From a checkpoint of a small self-supervised image encoder.
Model: 9.14M parameters, 48-pixel images, arch resnet_bottleneck, norm batchnorm, activation gelu, depths [3, 6, 6].
Training: muon at rate 0.0058, 2500 steps, batches of 128.
Data: trained on histories of elementary cellular automata, time running down, 295000 training examples, 1.1 epochs.
Rows from block 5 of a small self-supervised image encoder, named by matrix and row number. Rows with one number belong to one channel. Each number is 128 + 24 x the weight over its row's rms, rounded and kept within 0 to 255. All counts start at 0. Numbers have three digits each. After the name is the row's rms in percent of the matrix's.
After each channel's rows are labels from the 100 images, of 14976, where the channel reaches its highest value: "place" is the part of the image that holds the peak. Only what is clearly more common there than usual is listed. The data: histories of elementary cellular automata, time running down. In brackets: how many of the 100, against the usual share in percent.
# convs1: 3x3 conv (model.blocks.5.convs.1.weight, 96x96x3x3, each kernel summed), inputs 0-95
# convs2: expand pointwise conv (model.blocks.5.convs.2.weight, 384x96x1x1, transposed), outputs 0-127

convs1.12 108:166131160161140098074138128120108158112106129119102160137134124172128162094121157149144091116115113182121120104183132152101155102171133132143130164156124102145117192134104129137128127140130126113140149170132116089164149131114167171163107120121134139162141113132126160137105164140129127128
convs2.12 096:129129136145117150122133116151155126106134117091110162125144130157111132124126146132108171123126129094136116116121089103103150146129106151085121133160222116130111137172104099111134104188130121146109118119126145168137131145118116112151112145136128113119102131090073128127132141138122152156078132141122157099168131108096115130117129141111114089139125040108131102137127123121137149147140
place: top right (40 vs 11.1); top centre (31 vs 11.1)

convs1.62 125:156149134147136135128149147122162135148165136107090166154138161165131174132141121111160143126103156148131122135137129166077132155093113155154137181153124174164139116096122137141155093165150139113143165135119140141115139139120135155177165118166168099153145156162132148139103140163128118108
convs2.62 096:132123132137143094127109133148150133141128132141121092136139140135113148128126089172121099132127141096110132144156099120132088114128130134109112127142115085108110141142116120134150100159121131149138129133120146110117123144122183143124109119075149122143156136080137131079134098122117140161099155087126135128176125140161136122149120151153114108134145078159109147117127118095128103187119
place: top centre (43 vs 11.1); top right (32 vs 11.1)

convs1.52 093:078101134124122136137151174116114084170115128173134165084149142127125140113114152117154091136138119117123116106158103110132164136143143096145119084111107147117142139128148134110130105136080137175141102122113120099151105106137081144093179103168142121127115132097119084135136159115157176126
convs2.52 105:121119103133186187117127110135149128111117118133071118119139131173126162123150109137134133110133141162138149099110132085159124098135132129111119165110162152124153131151121124036089151160152127146132152130103117156139133112146128099117114128141159145126116107099139131177130081157117131119159107147120131108157124185123124128114148128192129134136178130084122120129138138181140082121112
place: top right (35 vs 11.1); top left (32 vs 11.1)

convs1.33 087:155110078134122123124133127094141126125094091151122092138147136139149121124075060123116168127054126131141084126101080132093128147127123136146136098136111136136153172122097126136139119101106105121129135130131091084123109122140130160127143131108128123158091100124131136142126149096056131142
convs2.33 112:169137114082069181123128145147125132142123118148087105129159130115195150123108161121138084130129132138120141147113142096154087110118133122138109133175097108121148121106101136191185139122180086118190178134129131114099131153135160118104143128137129167136140123092184149172137102116113104090093171110120115137087116058091132119132107127156114149127146125165161100122119140101131143119087
place: top left (28 vs 11.1)

convs1.27 087:113115115164136110119103111161116141151128109133095128116108144149112136142113089143094099109097108101108095116124105097102146119096130114101108099147147143126108128125091135131172098126083155100084134117163071149092166150113146168093133136115095136090088121129119111126126118087072139108
convs2.27 096:114146125154138081095145143126130130145126122127118122127162161125120085116126137137103166152125127078131164180132123122131148113115131207133106144142149129124121127122142164101129073130143174116070146138151133155077120127131162104114150101121102204137117088232149129091126171135124123156104087115127116118144134140158093131128130115156126136129140153082109116131111116125118155102132
place: top left (28 vs 11.1)

convs1.57 097:098128180106102097146111145117119136122110127118109081096134124164136122135078095119106136138107115084133087114141097111112124100072117139093114094151153122094129127093100121165097124117086122128133128104117087145090133124107099136124072101160107109087105114153131112139135102091134127128
convs2.57 097:129137074171156094104138153144075138163124135074212135124133118125117128141099144115141167121127107070117119129128139157164137160139130142154127059127185135120106119130099144153130142115178131089097101149106134095109129134136098130101173118073120136127146131152129127108129153108121102182169121117135150123120128158158100120083111136118133120115127144111125129115097112087129068163122
place: middle left (28 vs 11.1)

convs1.55 080:139115081166109118110105129100128143142133108122129124065095118119087160158072075123177135098159153105102102121106141115089086145123126124129098101170099104142101104110106137095112114154097107119153109118114111135121150121140163109104143108141141136106137137154091124123183127113135127124
convs2.55 104:154141113110091135104121140125132116135131129129109130126115113153167173130146177134092124117127095150114170062142139117171139114124124090141150121129107142122108125138098136135175135107131134137119159121121138175143123131149082118095136157126125122147133128142180151142130093107134123096118160061132126142081124110102137109149132130125145168118141114129140134109111137091133089134104
place: top right (28 vs 11.1)

convs1.59 094:138101090105083142130164114102121121134125144165126061092126152130108135127076120146113109149104113109099121115122134095118114127170122137114142104118124103126133065109113106086137134127110119101102114159115202088125090166139145132088145135103103121128128130114096109107136134093110128155
convs2.59 098:109113162183131128125146113147127138115124129140173079128114160186123156120129128109150171145123138198126120114135149152118139111111123164155118115115201086138105112150140100149157149109136137131184138158127132164126123119125112131135179140125121095133126123141123119119124204137140109134148136135129153077090129105127124111107136125162146110135139111167121107118113133133134135119134
place: centre (32 vs 11.1)

convs1.8 148:134113137128121164131163112177143108120183161173108119132112110114122116146152151167114161126060152151136131141140134116091161115127119126161121164124136065108143117149145108089156122173161117061152167127161139123127134143161138136131116157129134099151145102136132129117145110138136145139
convs2.8 113:116128127124126118124098135143117114119135127073086158113106157144118122139120188119123103145130123126157116032143116176165087118132126124092125172100117114134136132157091124135128111143037152109221106136096132149129123139126177162152115123125114108147128122108137129109124164118126126105129092123138147151216129211055131109123125138137138150124125104128134106129119128145126168149092
place: top right (30 vs 11.1); top centre (30 vs 11.1)

convs1.81 114:149134139152112112137139111122153120103070171151167084098119132159100164142100082134112101155130119115130105146148142148134151096131129141137136123136176149110113127121095138194171103119113157065133142150113104131119125129166119105142154130098105078149142116128150117122132097122134138085
convs2.81 090:153132117088128118082148151140124119107130153180072117135159144089109115109145156144167214126130122122135175208162115128099128121125110151062115179091090139127156150165117076133107133142150097142185132143124129097117133118128117152137079149100142162135132160117160133127118109177126117118140226123157145115062123169107132121157111143170139138118139130149122114132133113112119116152132
place: top right (33 vs 11.1)

convs1.93 085:095152183126107119100106137115110122130134148107197161081110095111131101111105136121066121087183128110120130156153104131122138131142128090095151096127108142111136123092138113137126084119135162131154127130127102168111119142086138130113087131133106138099117100102150138097140111101115115167
convs2.93 107:146119111106158115120120124138136137150116133118151119135206088215132086121123128123144117118128137140096158099092147134158144087140127142134163075106127158125134122109120156151124146143096158170129150119142116080100134135154035112139157139081108106110128134134122125100128093137142112146147122083135140138133130151149137111124120126192138130134126093098136155134114144117125119140087
place: top centre (44 vs 11.1); top right (30 vs 11.1)

convs1.50 081:097106136148123119151146137110062145087125123098144183157098110124114149142135125117138115165104120092160148093115087101137124126080137138113115114101112145142124128150144149167150103115102133116158123118161103153143134074175149116111113125150081142140102095140087115144112109083117131151
convs2.50 094:068134168171162122117147128102067131140131125133122128129147122169140089117146123142133114140129096167175141150093128138103144125147122156110158091119168081133147136121128114139042156137120100121106168108128125096093124105105141150132108119143154137131115132141162129104132147103128121150121173134124132091138139192109113124092146125123147099128134146109153124149126137137131117108149
place: top centre (41 vs 11.1); top right (28 vs 11.1)

convs1.43 111:142142118095107117120103141136107111121154115127084136117131142151129161137106111153109113133098147123113164107151108146127130077107136130091149120115151111121127110102148117109154111114084027098118128095156127123128110116103091138147066114117117107103096113091159099155104137124109162115
convs2.43 094:091126123116168124120104145164134137118127140081103090137130111113115107143139151155155118126135141123140121139156101092121107120122122102059121131133075177156106120189102175131120112169106124112110072106120127106123131131125151140103102121098131152108112131120148140131122119123123123190114097178149117125187119134080109133157128135202145109121137120103149117139127125135130101156047
place: top right (28 vs 11.1); top centre (27 vs 11.1)

convs1.75 081:145150129092145142141138160105108124119107155108117195164112115062130135133143112101091136152065151143134154133179098124160132137144124144082163144119108108152095121100133114129111079094147114136098121137169148115108127119111113126136112114161092140160139111143101134116101133103116100144
convs2.75 107:070147150101116175111148125115119129116130108147156173107141118136096154129127159130124105134129120177127114153158137131089159099131126133138121091117049109116122123081136058121113164156176111133103161124106120255062136139129052178135108115190140120132116119115132128201120176155134114134103153122123115128203125114126141143140134125103134128120113112143114133137137140182130108143160
place: top centre (40 vs 11.1); top right (33 vs 11.1)

convs1.87 094:097107152130146117124106117118147119108141107088121184114124098131084113134177149134136153094101076096135134190152100135164142118120097123129121140133131137158116162105090113115140114129147143121158200137156096129127135149101155125115103114156127120128146105141098142097125145076089122125
convs2.87 101:101133137109134152094137133129125130118113134084166137133155141114194125137132115116133092120123128198147110103127133154150132167123132105081130091146098148132129113111106127104110155130183114115161109113142130099119127141153152172155121129117117155119140084170198136120130101140114144117161097165131125126216134118063123134113110137132152171137106105111126158117146125142141135156154
place: top centre (38 vs 11.1); top right (34 vs 11.1)

convs1.21 143:151159139143171153122132145127136102118084134120132125144128145117144116129156155122134094137068163102154093136129067121132145174144116141178131149148097134103105125127119109133140126114176159129105153142127182130128131162100141140156153166126137108190140132163148154138115134161177122127
convs2.21 103:129110153129140123137133123104140133107123124118134107131120124117132147120113092114097144122129116118085100128179142128128076112136133159084132197164117055145135135104133135176083121086144125149114122114132131113105127136126163162119101143107134074134102131135148122068124116131144136145113120152092138152186127156175122130154108125125132146124139120121122120131147133130123114123118
place: top centre (43 vs 11.1); top right (28 vs 11.1)

convs1.41 085:132102133168116143105084148134171067134141135116136099108149105120130125143114132134082126146152155132155111150144128120132153112123114090132106060150118123098135154100102090132151113113126130126119138106103062111147130087078124114110114128128131100133089117148178131131119083095126155094
convs2.41 101:125134148203151171130145152116145128138123120137194111138086182125134100125129108116164132113131135094113072135072134122173156097130118125144130080097116170140116122136123149129088123127140137146134109148105135087097128119111123180146108132156115131112109125159135138141134155130134132103098118115134089142098129172140146139158116115139110140126176139130158153112122124134109079139129
place: top right (41 vs 11.1); top centre (37 vs 11.1)